A small image classifier, trained from scratch.
Model: norm layernorm_no_bias, patch size [4, 4], layers 14, width 256.
Data: trained on rendered scenes of toy objects such as cars, trees, mugs and chairs, 48750 training examples, 9.2 epochs.
Rows from block 7, named by matrix and row number. Rows with one number belong to one neuron. Each number is 500 + 40 x the weight over its row's rms, rounded and kept within 0 to 999. All counts start at 0. Numbers have three digits each. After the name is the row's rms in percent of the matrix's.
# fc1: MLP up (model.blocks.7.mlp.fc1.weight, 1536x256), inputs 104-155
# fc2: MLP down (model.blocks.7.mlp.fc2.weight, 256x1536, transposed), outputs 104-155
fc1.1321 098:517385521530485541508505481464463449486467399516497511559474496535444447510563482470509473510501463511495479485453457563501460505494467489577503497460570491
fc1.1322 091:543456545493500447570531439411566560534489489499473544530479333524421494566464483528486511489558492488526474484494499544450476524440611505583499432519510472
fc1.1323 105:548524549485439558516471573505472476548506532534507440505463441442513497529506555540524470503559448457447499551491529508495447483466503568391458474553429416
fc1.1324 099:487429455533567421502470512472409441453504482472477539528510498542488530465511517424492485449489538553519517488524534492538458500480547393461468419517481518
fc1.1325 098:479498472518572485489508467486484482456447434547487476545497473552441495497524460504510539539565491542463510526498528516466496433567442493589476497512570510
fc1.1326 095:492408505475357505403531475479436501454419518521526518469491438484486503477479519441548510452512483532456522462585483470510498467443564416490512479497473473
fc1.1327 104:499487520526486528547516490458500472499491435542487474518544486578443466485488490446508524519510443530536423531504515531529495421546509456554491524504504499
fc1.1328 104:486494542546545484520481521490499491448515461497492414521543519602506458531392503530498505525527475533540434469502515462516515498483498633580427546477487538
fc1.1329 093:461521516579545445511553541514493508486522481534519504493519540553532492512518494519472516479540544446500492540500447514522527524515405491511520471462535507
fc1.1330 097:462499549497515400507441515444436460539494511483554490431497531545478504469408429550538489460501491494471517506493478450555518513559478525559521457478514526
fc1.1331 099:476595441583530503556507465510492499503490479501495535527509449537471501538492545495518528507553484488520457544504515487514442464544482478469477480498492424
fc1.1332 102:505519522457525475474495566507490611435444526554521461526512582470471528535444498487478479507517509511476440476559527525512498562463460525524514465434402503
fc1.1333 100:492500480518494536514532486445538504514516476516491482519540460557409469503558536475443469493511513472419422478513528488540467448507481503470498537546463517
fc1.1334 093:536511476513501559515484556518445542429522558589497534521548525506495485537489454488409486522517499528548508503540502531504476497497468517563574432427418514
fc1.1335 104:467350435488501514490497459429497534502516471512528487522531448548501484512493475476476513529535533520463450491503567533562485554477492549495506489528453526
fc1.1336 100:445423531545584491516474457438448466494472495514507526575501461601453546472502462502550441492468475489483508497573461524503534516535453483584541510523540492
fc1.1337 097:494449457521471545428526516494524476508511402569500511545502439392513447522508500498556511495528418443530432485502545528439473548501448516431492560464497430
fc1.1338 091:541393553485482483458482544452492527426410511438489491475525472493445515462508525483485513459518486514457548512500491488512480556472509461554471548521464546
fc1.1339 106:446520488504568473545488482440460483453473430535494469563466469588437512480517514484492528485496488583487449495463476483489479431566443461591486463491489514
fc1.1340 098:466523551436498568523447489490537527405460515427520572499538527488533546503464437472501469458504544458498529485562482490503457570388499491555485459522502493
fc1.1341 108:515444532474475535466506484506520576492464504445472497509610508542450444492472456485501525474503552525456507500508476534558526523483554537595429575516532519
fc1.1342 101:497509462523561479490489468531470440493541535532556465473553543508471453549529538485516439490532468515522531513525509484494466452482453505472443506522504490
fc1.1343 096:525554537517474511493482587475499522464482543537545474503529488559487498552515586479509427498539496433508546551516500499561448469499520525430482504521406436
fc1.1344 106:568478536481503546447554524441537489471498500492536509519495509546480520455528451518545525483445525492543466517499545459509469496483437559592538473544584533
fc1.1345 080:599506553467485418545541480483603573527510507522505532481474355538538525592504506490480494490465551465474509519573454536506516518489561513553556520474473489
fc1.1346 110:498787439511455511525596508527460469519502546556503511534469563443465504513503512527505449497499481540498488574499520454416456459498506500472528504519479525
fc1.1347 104:505609478463569518507491470515511530490421451493486422545570474495481476511459481472583555456537504513494457509586525522512534490505423497580457544426567470
fc1.1348 104:451629505522465546404555485529508472487502436538479463577528428489440434564554518488509524497478460533528462457463562493460482486514478465420517564514530513
fc1.1349 095:471517541521519540481565524523472481466512502535501411512502525481557473545479510518569512487542420503431493529567454540490495569466476489464504512543530492
fc1.1350 100:515623458544577487530471482533489543469533584489491497576491478456537563506509519534527446519539589455525520550547503494511481514480483532441456456505462518
fc1.1351 117:467358479487424466519555580483512501493479498529518515437446552523531510492557525463480514497497393467511521514474452493451525438464526397539506457551484503
fc1.1352 093:515529567489482525418550476511491523552502469524483509470586522545523472512508506511480556525509496484487496456417524539505466423538440553551469479544565415
fc1.1353 105:510545526485561535542456562460523528439441511534535540500518468509506480525464541465479452490549496510476516519585546502554477460507500512430489479470418452
fc1.1354 095:530518513500578461453488512584490557485546570457502470526485519514557634484475531519512462473526510583549556530494515494546529524500487495449517446515465513
fc1.1355 082:585511568517533417582511515530576567467493488530520493496478430501516545549475527479505509483511582443466536484593503503524505491526513545491543492470456495
fc1.1356 118:569657534447537472478432505499476512487563519447452504491499517551549501516503523497470503485426501457508486524545451492583559505538536560474495483480485486
fc1.1357 099:503488494588480561499529378488448504502589530524504444467469611509569467537493485544506444400533409467510514517565475513481556561459537504467499460554530479
fc1.1358 097:517491518514552491467496549470511523436438538452542570498560433521542503522428506492545537490549502483466512526576526491505435568392501495506483440574541484
fc1.1359 097:481374436548482574491524486461479482455546498497493499529537452463562473517488521492494507497539509531556501428471502500450460486469526474534511519456510495
fc1.1360 101:547484545436437515380496540483506496384466514522537486487484468502469478509500492508480515439483469508426544502503513464519483479445538498470472536476426440
fc1.1361 099:522483471500481566469535434543480551487476516507452512529563544462475422474484438537524518474482490528478482502486578494479486492519410521606509493486519503
fc1.1362 103:410440442535487555566529494495527584572534516493475489504534474532521505524491577476492495501482467555477459473549477523525529467513473473573487513527512542
fc1.1363 105:546600449517473532453486491488531490474521453533497570508524459530532438562484524527497509535491500447534444512516517530482459568500449511477469504463440493
fc1.1364 103:450402493494472464522527487522534466490500498508462544479529543507480439550465486506511489528463494489502481448486489476472515451547459430584529475493538510
fc1.1365 107:472523541489456495528489476493460527461443523543543458523508512536529512470439474572538500464518508531438496548491559541559525507551544532560501531474499474
fc1.1366 081:589516532509500431574539461500582545508498513529495516463480390544537544562501475512492497519509521463492512518526506539506525520456600519561538504521476467
fc1.1367 093:519495453423502484418540462491408527517523497465534453575557480401486518455527462527585558414464497490455527492582542527476434471455422473531457417542573462
fc1.1368 103:540598528492479520455555483450550499508552476550467541393486512560516508526512553489430492534515446509528490571451537510469502441504517445510516522496491530
fc1.1369 094:475604483467478548447485476506472486465480454442475425510490503408514469512571551499496543460507539463464466471449512486450528518499527520418590533551474551
fc1.1370 099:486573537490543518508534429460443513436505458516468446554517530528412532527549501436495556529550478569509444502468496526519470459556425444597523506494497500
fc1.1371 105:472375546484488521510496423458520533485511478497563520462471466443493468470582517468520549462507437584494470526445487519486485445532500492444526482423545454
fc1.1372 103:585514499527551503480483395481454512497483510479500495437517511529561528430547481512493476517466483501460550505506482531497560548481535488456500486576535508
fc1.1373 096:501526547534576589521471540478483523506517571586513564524561524511500446543492466530486459531568542495502544491540542511507454490457433534527540454444463524
fc1.1374 098:494584490527561452564467448523508556524515484535462461519521500507471483446471498512513515463503478555477463494520485517519490489529545474465485487432537508
fc1.1375 096:543435473494487482545472516512487553488573514490507531507488520472540524391519532550457518514474569498441500476554503526565559529495505533501488498487442438
fc1.1376 098:502465511480389548497489486468592473462500451473556523439495463476554469564504560503460519504554492474550482474501490526406433479506490500437556538523493538
fc1.1377 110:537457526537473525429526470486517497448529485463511501488560497565435477542519525485472500515528453469432518485440458414455413531476458504537533498485534541
fc1.1378 094:479479507546576517517522478453485508487433479530484478566543405595440517503506518477504487521516510460518470498482515523545507502554441495509429502465495517
fc1.1379 110:494583512545565532555486480490473503502449507592458456555570537509469415532440421438528536414482473507482547498539599523501504464471451452560500445495481484
fc1.1380 102:498537478565516552451424486489512448484539448531518504534536432582466499500488576526556457443538507491477497509591512473471511495493418470496478545572471496
fc1.1381 094:489437541519516500472499437556569515454538464464515415486534417425500519435488498505537562492499566566426491485470517463539530522499536525525519443504538472
fc1.1382 106:511516543559442584492457557482535498475469509565481550537441473482475464515552501572534467515460523513529503480481529510549528479499503532429493540556507514
fc1.1383 084:608540523518499432566522450503567535492530489531515508444472420550541530584497467524491505511479514455497554518526489558523542508459577523573540532501453509
fc1.1384 097:477424481501556522453470490506418430516515520531522553504518532527521475519494477526499456560507545557488471554433486503449459538489520561599500443447492489
fc1.1385 104:503556503498493470452442505463535504458517456440488401422507513529532511453479507483472493473466538533522469476553532492513487502537535526480435549501421466
fc1.1386 096:539494517531464513477504501507481498466517513634424520460568497539534529520480468461440522495428531512598493516415466507495495450538503498498515439510462494
fc1.1387 097:516540514447473555437494535498443540531585494476540540550578575479528518510503473526485491523544539467552468534437519511469498477535415581616506439515517483
fc1.1388 098:500598529525494484423535471490540526516554412545494494426473514422553481425557493588463532489495480480487506543547526517543582516498521525532425543535480494
fc1.1389 099:513530527520555438510491424532592550519486395505532457469514399460526546440528510588522488534462529497452551519466501499539521553527531494442519460470519500
fc1.1390 085:496520541551471558514575536509505482445576571536505391474550549559560487540510516513500527487508488462518514530533479503514498526534434469475512476458596498
fc1.1391 105:572424482459406546462482569494544489511517493438476516486499433502500439488563533527469498507483496481542496533426508521445424539531513511501498519530523534
fc1.1392 101:513482513507529481558514464487484477487482455532498409507502510608463442456466491478526566504601544543481463508512526500538496455489442510547500489487538504
fc1.1393 098:516473485508476508455505510453518527478563487519491538423499431506595492436545501602501492423462513494472469487527453538478535508536506464433498526476502506
fc1.1394 099:513492492555505550538458536510476527497535547601495541509553495492535492571495457487389450536505462552529549504534514501486451485511445450533557484433427533
fc1.1395 107:500617462536476552487550506469495483517484459586492494525485477398447430510537490478494481509504455495550469544533550454442470451520480490441516532558515521
fc1.1396 110:496453515466525408464506475475458444537570521459480492504600495503511520516450513421484532453484519477433527475429547500495504478555520490482421455510596470
fc1.1397 109:482454463498566509458539523472576506549505413531492461498524519499499484512523485452560511469538528521439506465599500493470465497425526525470503509571496481
fc1.1398 100:440408529514520545517533528560521484442465446487509403471526554541549466534507501541503482537518510466499441480456521535521469480529447490484454508501479466
fc1.1399 097:467608480508483478440509517478493519522526503476514406455453529506522536479453478447487529554505545459491482472504468481551535462588476519483507512563512515
fc1.1400 098:471525518473431542483527502486509652468458529415447482497554534517464550496513442424500554457448504528464513507446501523525510527435459500538483523512536450
fc1.1401 104:540373476540502535541443471417503497482489486540529506574546464567421511476464514485538531470525476521471533476504424493531472503466494500545494547465564498
fc1.1402 106:540524473507552462553461484563560597530507468495503499531460483494524606458468557534516501478489512526522537509517505527551558583468487544502510417495512482
fc1.1403 113:483513495525519503458562452505523443451530509531440459504585523545459414519538515442476520507573491481474522480489504510402482469491433472514467523434520461
fc1.1404 101:522484470475532548556533480470472511477504491470501490537492505636400510522526573459484534491562467521448416448476530492513530468522461445558518452518525519
fc1.1405 096:510483499521570492570493482569552551450465524490552519499491505528488529456530524537551495499478481451535548448481469500500503560527464526523502446477531490
fc1.1406 096:509383535463423592482515571454501455466483528469565496459483415559557473552452507489455500548501491535466469473422507513481445506506559472540482541492509542
fc1.1407 106:484435527490506533447522520444421510506487496433484473511566584517475527492492468470512479495487510473510548430501458510541506553498487541587475490503484514
fc1.1408 099:454591488550497569519518476434525488523458458518486461533568499630389462556525495442506481468519437501479439536511544528488482436511501565570449517516459522
fc1.1409 098:566396483479460504504478527516523518479522553507574512491513516486545545442471540533523487498468556550515504461522569554516520515509453592422547467500497530
fc1.1410 111:492587514482462599440430553474479495504471411447520364473516502512487507464481462444472502528481518533509522489508546498537454541523547499478485519529527487
fc1.1411 080:479446505561523562482561499522484464489536526469513440470504627503522459608496518508552514461523407466464483540567446505477547502487483500453486535550507514
fc1.1412 106:480558491460481583458473534488481432399525469479585444489548464512445480486504544492492471461562457506478549518507576490508487465505513482466467549519468437
fc1.1413 103:478438522492502524450469471420450474493491419524535481498490382596505463469486520446479458472508503459455473506469477565532505464510523523564471551480501489
fc1.1414 099:465485437441534482549459502485465510468552484439547495547508486413501561476502488497586438422535494585495476478592504489582538525498433508494476464472525486
fc1.1415 107:497472481498577510439483465479538476438493483450515446483558526620466453439495505428444528535538452484463473476460476482487511511503482432503518541420495471
fc1.1416 094:474439479528501522526453548436431411464572542502499568485526502555501511525545509493449449565503510532544538508430443487445482522480554462568535465457468502
fc1.1417 098:446452481493536510477480505455419431522483520492507530488523549505550513525510471503507444542560503561470496507419448506472488529459521588576442444445519494
fc1.1418 110:506437494512576534460431506479511497482501483508534462487569531477488435550491563490443490509563515529504504506501477516436486500450474542578460517461496514
fc1.1419 106:557534481422566476548494476492440520469539485458454501541521476410492515447510502530525526446492509440457503501563495518512525481536451519575506503474510451
fc1.1420 109:496586480525455530455482498501499463495522496459466428454477484513514482475430508527489469481526534411496494493511517476529498499562547523494507497580479471
fc1.1421 113:549533549496373447402507487462508561541511471529528557440478424589528497448411502517521457473544516475445502563555527517541509451505526534488505566533515513
fc1.1422 109:472381528528510588468522464432490555514446413521474534489486467626496463522441523515451469469527471478428482519446490518496539530496528551587459557533505509
fc1.1423 085:461464503566497521511551422504475519465562529505534395490481635494515468563499495541527488469532416464444507545580470523490569558478505482487468501503550517
fc1.1424 105:502625450549541458521517460478472529539457490463462514593546485622459455529497547449446548518524436525484457497483548494513536534483463439545457554493508500
fc1.1425 102:509527459513510473449463525474486476436456528533540490546525508493479498563475460469467462503523411426431555513539467501555466495430513484535447467507478498
fc1.1426 103:480451447510635481587502510479501552439510454564513466560531417526437501470548519540550475421551538503498508500515489461531513436487476527533515505509505507
fc1.1427 095:516417511540396558471497505546566459444489450482510448475451423513489460498435514506509456572519473502498484480488553528493441536461465514403517470493512490
fc1.1428 100:448462477506506459519519485469492526502530568475546490531490459560525551406514489518535429451550511553519521507525506510468515532522532567523467454448469470
fc1.1429 101:522323505521536494470502471474449484435470429494509476510477456515487467510549500460473460500535505547520488474438504503432430485511454470529448479422534482
fc1.1430 109:481594454490455524383485499565519456518522480476466454427470488376438450485534539503462522443524515528547448499498521467417518467525545481361544486544461544
fc1.1431 105:509592522501526510461539497489570539551502477496458459428607559573505433495488510525450541533450518482566504525455528482530493524526482531537437535516451494
fc1.1432 100:500484488482440494460428474514454634442561512443522478506512486418497560437459537523522503412449550511459537498546514512544506485475491460518473496499518417
fc1.1433 102:514439564516505478505433569552512481481522559488560497492449516470588545456496533521533429492424505497547497528582518489513558461529531611487555460495479512
fc1.1434 098:524371437482416506485488518451530520444493487499529525500474490507486448517508482489468515530485543470462480458496510545426502456505475468464575531490509466
fc1.1435 103:522534433483568471632517467579556540502543531533542498547497470455501607440438522517529503477505513521491526512513472510587532518484455517538512462434496478
fc1.1436 109:474580495545520564501517485495523430558507467529473509529552461580421462511501532491467516482536438466543490540501534460507446469522512513450509539526496512
fc2.1321 104:519588471505549488489448473541488448432479443503510529493496484525496505485557541495499483594499485514531493524452529488476477530577521497411528465495509505
fc2.1322 108:506502536459439579565475520535493418500499519469504495463475463464506470467567475488494543553487505412521533526438490529470573454472463526508494625490496510
fc2.1323 103:466559476514415425526519492520577527550528506461481438496453534568554529420505535525502544525561466558520581478560455500482544627483497507479556566477527544
fc2.1324 093:497525498496518426519474528472465463472518503493490410554512563500533475547563462532532467459529507482575480494480447516411490460532478509404469510486505516
fc2.1325 097:513509497502477508516479489528496474458523504493519460488495499508508453507511490488481480529532457544562449493462487484457422595529620513383562494470482481
fc2.1326 106:524584492511494454511473475524489526491530522548536505465501583513511480603508448534465484530521536533585517493506538517445512538474534523495409483494463464
fc2.1327 106:557582518497496513527479520545513547528478454546505542483529495453502499522481507491479519514462497504480511515447546513430441539530473456458515454468504518
fc2.1328 100:493542517542462520451501512621514494499507492442509516465473490493447547497565514480479558405479465448472565502491467528493417528499494459388466503488541523
fc2.1329 091:503485462445458554472478478455522501508520525470492519506480528517535492519471495494475533521512437560435520516505520486468567482463399466430524617530462522
fc2.1330 109:486523545468534439467486458603476511374514441505455457539534497454495457441599527485521465618494485569448516491500462507447477461503492499399558504555421499
fc2.1331 092:525444494474419532463471495484514538540510538505499455498533643492509484544533521531470476487543532499524552508488466522486451593507556507587512567471523524
fc2.1332 094:517541484512497509490533499492466556526494549561505507528483507500481516486556542530519463549508514523502527545513468482456424553419479496467494527509543481
fc2.1333 095:484495422509491522417525498523464523524449521474533523431502478465511493532373524487502512606470484424469520529496494491442552466503495519548511464498457499
fc2.1334 091:479498508449549509529525511472516500511497521517481561492484542481488515467574543508502501530533487462539496514459502499471377520512508521434473478556478520
fc2.1335 099:501614510485573548473496532485475451560501512532462492469522519467492455597441482536495540476477452471491495507514436540447552411540476536622474548494520499
fc2.1336 102:450506519525477431548490499628544516467529416479472502518502504492459467587496547510493550543421525567399460513386521495502479533483483475469524444556476479
fc2.1337 100:504521549526487553466511528514440479460469619520550428452457517610494526432478526467514526482566509563532516524464497527528593515539531532513577446469481494
fc2.1338 095:517556476500465500504496382554438530490531454463525457516469547497527466523512492513490456568498480584550520477516531523432510539411529503359430520466462495
fc2.1339 109:498534484498495540511485497568462470401490423517495495504537505497533420463547480543479496593495485461532505484466527505396439555520581489409555458495508520
fc2.1340 106:486541469492483541506521526512499548558577409488523479527501555577513494520504514473524464491551491517486448516489476476459568409482486501363515500491526505
fc2.1341 104:510639514519375552530537470520485598463480576480477479516473477490500413525517505504505565469519522547578552494417546508491518491498489436433526477460453473
fc2.1342 097:477489496486407460524486515500446522551446573509505536523510468558490538529540538475494485388611518522492445488458499482516456521431535507489477474499475462
fc2.1343 077:485508484530436444571522516570517500544466526514516508490500486467554510493509482525481553537602488553510552448499499564471508611448495516484542518503512539
fc2.1344 091:478516481497478594516527517484481547550490447516476567546523480483516431526591470561518456505564441514493472507494513475524420516536502478493457526467498497
fc2.1345 071:502411465485495579489477490510496496519500577455493508476492492403499520484506523506482469506509479446574614499479529510493498447454512514532441550494489511
fc2.1346 109:503299485499588438464494500486516564520482514473499455469517473563473511550487505511498517394582496438478537496503520502563551543516563469518498490507515526
fc2.1347 114:497454463491446549510471478535501478494474549530499559511476495580486530456530526495480433492401512511544531476400510526421443437549548497447547420491480491
fc2.1348 103:500426547418486473560504552565491550534478534452526505461520426580508478575471485513486492427526493420461460489459473492505560559472437540501485419535502486
fc2.1349 094:493514458505421539492501502490510550523521628498486499513473528502510537527455463526486555480530557516494562476504512496502544495495474525567477458486514449
fc2.1350 105:511362539492511469461528478475495514555522526534519464504507551518496510433505489499505469423563439533564475509520489497489507562453566473535504569513505491
fc2.1351 107:542656534507370465496547520479512468455495520451497506503511487424525442459541555519522529517607545456477567538520528457522544582502528505454487462511491478
fc2.1352 081:488560464523471504529534485426483441542517500554450528491515504552512528454596501527489481437513524457476400503524462498474564537432538493417562534496482535
fc2.1353 096:483497492538445475537467536545517520639489568515532519486496478500516574502514534558533524469560465516379543518499440538476514583436488506417514454506536501
fc2.1354 109:489438499512525564509543488466538488480513474548508523497501485445488458481544517450491458513625496455486521471535463469403466554443494493512481551450487477
fc2.1355 079:498439477488483531493493513440482520523526593457504476533506449403502532542513500499525461531502491431548539471519522475579556510467534506613467549489475474
fc2.1356 116:479346543463477432487575508510522497499498443521527455529481507434527467461530517449547497492556539548415549465527500463481478534454469496486521555543499521
fc2.1357 105:486499512471461559533471460449489462448473548533489488448519648523479458537570475487482467504523453529529502502534494484480517596498520458475471526481502488
fc2.1358 098:494523484487495503499455525524506487545549448494494468477509568605494464529550489481500387484481553518472443529534500499460563458492507470398536510465537507
fc2.1359 111:519561524545550450557467506481471469559501451530516500459522543542524489596434513499496513522387504489464466519576493482587512491508473446541439506515550475
fc2.1360 096:499567507494522476527453460573521525510520502546523518492511528514536505505539531482496475551516515519585498498477543507481511600456456464478483497481468483
fc2.1361 087:502447516469515560433509507521493500516508519520473552483478439505465539565551492508555483529482487567520510499449511536494453483527513464487488488488525530
fc2.1362 116:503470508461462457493490518536528493526482509497476568476529558488498478556492508527504537590386496365432377486492503490484522442554506506569521536515457509
fc2.1363 105:511394514519472517538524516502465482545507537505575452492466510446466449531439538471484458468529476627550538496450467522523555502572487476557511517517572480
fc2.1364 096:513577486502508397466488510513565553491534483460515492471551480461503524502590519480494519488504464438465459489493534527495503499491470541433504489531511491
fc2.1365 106:500458500485566536478511532545510520531518547543487545521464509404502553463563524516528487468522466473527555490528530514471469435535452495505591438492497512
fc2.1366 074:515420501485477561506451508509503483547510587444509493491475473406513485469508485483496470460500491431547573489513507520527510475452469486526438570506496507
fc2.1367 097:464519477519503542492485470517477499447524474522484568534471516539489496537622531560507386491524515563520450530448485477509493468558526498454575592454508481
fc2.1368 104:475458490506451470475468531563561480508515498474488501547491628410461430518538480533485458471566472535439565491502530469471485529423491552481473556488492475
fc2.1369 093:492429492522519536473534494469515541593442543515506465484505446600489492481431488517490491496460487483495534468562470511595492463522500512560474454546499534
fc2.1370 095:491488471477534528497484496545503483480476404474495522509496500574492450501521487541478479572519512503504494515523532484411425564545599489356497499497490471
fc2.1371 111:459580499485524397459521505527530463448485576467513504545506520553517517454411535490500541506499574459456412477451539491552499528483498445583501454458483517
fc2.1372 103:510468508522414532518474500412512557496481548494514507454499502467491510412454497501462479536551477526476462500493536468519460592492470526545505569539471505
fc2.1373 102:512507488467537486500486496527539476551485437479506586425477511553516524472566506527459486450497500481533410519428528531440413535479525547406472463538479469
fc2.1374 103:496447531489436530521457504549523516451501531503508427457515550473521441514511466449465486457549543505530557523498478513478403570536504525543508508499528533
fc2.1375 109:477512493535556439446450469460476494440494456477480467518509519482440506544497501479483465485401497486469463493508526541514491424507480530538532540504551493
fc2.1376 100:454517487496561455493512601513511480633473565492485456490470497481506458453431492479516472518459492465516507481493529484640556532511482542551519482522504497
fc2.1377 086:494552494460450527493540470503421493433532510516485538534488521492484478505502501517486541514436419513408488497511446530583564429511572466491498557474492510
fc2.1378 087:503466469498406559435536438582517535520483514514483503499517523440477467492485528502466559515543414541522436513444505541500481518541575513432535499512484473
fc2.1379 120:513418458456462555438523487542507527459499525504480501535502427541481510486552553510510496559477511532552553508380530506451424527542531487450482483536517499
fc2.1380 112:541474484511529518491528506549450574519479537458492524480527479446502500577530481503526463516459413453497462489425478494536509464514498548470527469509507464
fc2.1381 095:524518496500481570502460475466542515532506604484490533487487465500508498558478444514461527393475516436407454511605473501570508576522483500514474516500556502
fc2.1382 115:496368496489496505501456527546431487464501532493512508548494497428502526512433452520466504545554529508418542510465482508438456452496487493510515635500510509
fc2.1383 074:511371481482476550496451479524505490536486549450505518510482496398489534473505462495496448485520526444588581491491524520514477589485516499513439549518493478
fc2.1384 093:520529497496542506505493475468529467446479369455478516479497548518529493447560499540461545452505447495542512476445513508389435503535528519421465479515476496
fc2.1385 098:495539507499428487510585535485444477464481570481551588516519446537472471475518480510502555540530442363514553509482530533508487505475452472454488584532449525
fc2.1386 080:493573517492486616506549499440487509522463453488493534504512480512509490487557535533489550458532473469407502503512488436539380521454430524461492503522488486
fc2.1387 100:506535481481517557495527498472507523561476391513502580472487539566477520499647492516488507471531503514527485489489523509462424484507496486431525539495495510
fc2.1388 097:495526475488435475507439521510566467526496611503529472531519556592484517506477511460508426473533533555490494508486523560453434517476409470441515357501494490
fc2.1389 111:528489513529502546515495501398513512514492652464474510486458527460495546477521490520483489454537512551493474522478487464499477544541545512576495516516482514
fc2.1390 085:499528494499498539489473477554514523527478542481513513483484583466540527593430428494528527442545472568460517500498497506479577492470486486510499584513488492
fc2.1391 103:512510483500445502540516505443541510501510469502493459461496521461553518458426450530472454539465562420433502487494463468610555480537517499547486537523485487
fc2.1392 094:486549518494535508523472497484509444508463464536513527494535479443479466524531487523474476561491449496521523478458530514482409599530540481480554463517508551
fc2.1393 092:495488582529572500490527518450551506574497505540531561503462510491512531604584502480506549515562471475464534493499495510464526517454449495507527507461516513
fc2.1394 095:490574506476517515548536526484517503520495458489482592471518491572526527483547556516491538469520506478520448524412515490464393521451518537442450456584488510
fc2.1395 102:522452490436479378556504515536511465505444578486569409488531523649548517517488500515508500443485498438465456454447525515585577592439573440524456452520479481
fc2.1396 099:488524465473503511486520508492455487540494514472484435527533607512517557499567470537515478451575534477519467492530464467487506483446442509439574504502493529
fc2.1397 102:493522480490511504464455539477529491476503563436514482528478363576503531512537588552464505551513465536541499492464517491527509443477468454425481475493501514
fc2.1398 097:515579507561434507477535522438503494563544516485481541500500489493512509497409494505494457445566481511558617498575468487477505554529445524527509529471521468
fc2.1399 094:502465516504511534509470532491529533490487514519456509500506515523514477545495550469529406475497507469395525511532459493494514470531453474527523531507455465
fc2.1400 088:499482501502426613503495508532470457474506441517505485538494474475517451507478531521571500515504448487514499486473534519456557527598474500523529557443471472
fc2.1401 105:502567464504404478482489453521521471457492498508478451454499428503495491477502576512503465556439476503503504500449523508503494499562506472436501395515505501
fc2.1402 108:473446490534561531480496517413489447398522528515482511478483466465512505468468496466516461452495477494504465490508542497545499448495501467562506561518485507
fc2.1403 110:507509465526459526461488484573544498559520553480556558474474529483501538517485418454481505486438531563513410488476490486556469551511535505552513452473513517
fc2.1404 108:500519506471526476453530534536498450443497413499504574565517468438517484560482507523469465580435437453428424472452476478515557490488488526506507524491481548
fc2.1405 108:443468489522453464532527469478544447459508481466516546466485459434502524520438474437509478440534493526482490451588501497513494480440520487504492535519508522
fc2.1406 103:496535513511546489483490466541574425561524453510520569504549433422495503517529456507501475486586434477521570521522481503502529422523464539482439500481514558
fc2.1407 099:508581493548416557489536460615510527495566414545527588496454524540484449455542537519541525484553456598437488480445482505508466493557453509502532483542520523
fc2.1408 105:539482516523532468527497513581487471549511496481506556503517498447522445569512465504515502575481503509539524483432490490416483608497473417419497444485542460
fc2.1409 102:496579466510541492557455514457473497440551492483501521502505456485469495509462522471467451463489450443523464502528489499552554431544522534628491563510463462
fc2.1410 110:513515496498487519500510539520470537447508644464518486510478384589491443473540516470473551467511465399487532500469510524495511415560466492425480440528430510
fc2.1411 093:493529476490490516528475501526485519557527568474494511533493577457511518519527445504523485527512530559479529499585488498516529577495559515586484489507511478
fc2.1412 105:467512508523412430547492501587515530586477572518527477535477448528512507533590496484499489532557502518573446510446503522485485618436491504487516459509457514
fc2.1413 116:493566479518468560481434547535558472518485526516481549504539499448491441573456493508530546565445457483432509514493510510410511425459399533427458450510470519
fc2.1414 113:479499519545494494509449487555507546530469469486534480505515504569574437469512520565494484515525459469559492484432468502429499460571606494564576552503477475
fc2.1415 105:484572478559383485445515472572486526433525453501518493460525550481472493479526440506476507448434482576507486509450537445488413533452477520451481510507535499
fc2.1416 094:524584483510461465559513464482547468446482399467508531461482572484499513421561510509474508406554472512535502505443503488405460540506487529400489480543484487
fc2.1417 097:521509522498569479479505452468511468498507430466522511520477544511520502447524496547474528486523442511533564481482486496389456571510514522442504495508489487
fc2.1418 117:486565507517426475488550494566469448546470466498515528435488516543515579456485487518494552423481444503462539500513517489485433567490525495428484457509500511
fc2.1419 105:454397454552486546511477499523525484531485524531502506512490542571508481490502495536501467452465566605510449510456542548493359425460504473522509405479469474
fc2.1420 109:456410479523600460552508488476517476550435535512496531524506446453506537522531511485524474480490461526455469489557487516576566457477495481507495576530532519
fc2.1421 114:509500514505551495465453513546449459435533510479518512460475494418490494486613494521489493523522483579489569494466539540455561551413439463440534486513510537
fc2.1422 110:485577516500498503482480474575519429534525516509462496528483525437456537511526469528509536469419535549419513497555545524442469430484415527439498460526486515
fc2.1423 097:485541450507525527513455496530502489524507584484486512513491651509534507525509478502509449456523521577512521506562463509478507555509517494539504551510506466
fc2.1424 107:521470510512496564505536487580479553501513449508530499481530476469483442557554434492490499566461533534513438474482553517424472511509524519479506428542486452
fc2.1425 089:508465531480433487548490527521552528504533524489511453447493574536557550625573494466518470494514521554527452485477520521509494541467453531426531564519525519
fc2.1426 112:510463475539440506613480476575508498469506520488506480513472473516526534523394460499456517563425425477578451515494513460513453558500542497546518427527498504
fc2.1427 103:506558485513494543456516557387551572491491606471497503432500520425508485475495481512490509402551481505460491517420474509524572535519489506569493553515517522
fc2.1428 109:487471509512598452442490461510483531527564487426493590474504549486511432565462455521490522494518454506517500511525446511494494446444525503511534537506464497
fc2.1429 105:524557475542500466509433478524474472452519427517479489518488483502508468513486554532499503585535473510506473523484517447531481532580501566422521482490492496
fc2.1430 098:485473472534530462484539517383542522520494550465522551530480550563540574465497524530495463487506486466474522456555478531550485467416545516659513554481485551
fc2.1431 098:513470522502515490464550520538478443491464549502487516475481500487482501532536487510512542432490493499494490462515477537561545552559474502564471647462465472
fc2.1432 099:492465544485471575598472460491459486514464510537513471421490501557523499524466466521525422528474452511511498483426540520437465497517541480527522463460462431
fc2.1433 104:489522472483533491463457508485475483451558518482469545531483458484464453429489537521499503460588504508523496505502467485499499533455493398533477561504511511
fc2.1434 107:489570536565559507457512493441541494537549508488523529461502528453501516449500533469526476492495490525449556452551519511536553534480480503554480464490519541
fc2.1435 104:495460530482559480524476456523492461490485503499493450495502448526521507519519494503518520483457499476529412492488495538466498515470530475535513482494528551
fc2.1436 093:526435481545481480427534514526503560539512544497548507458485502442488487540588512479486541481584438463477510454472509528510567508523444565539504502495496480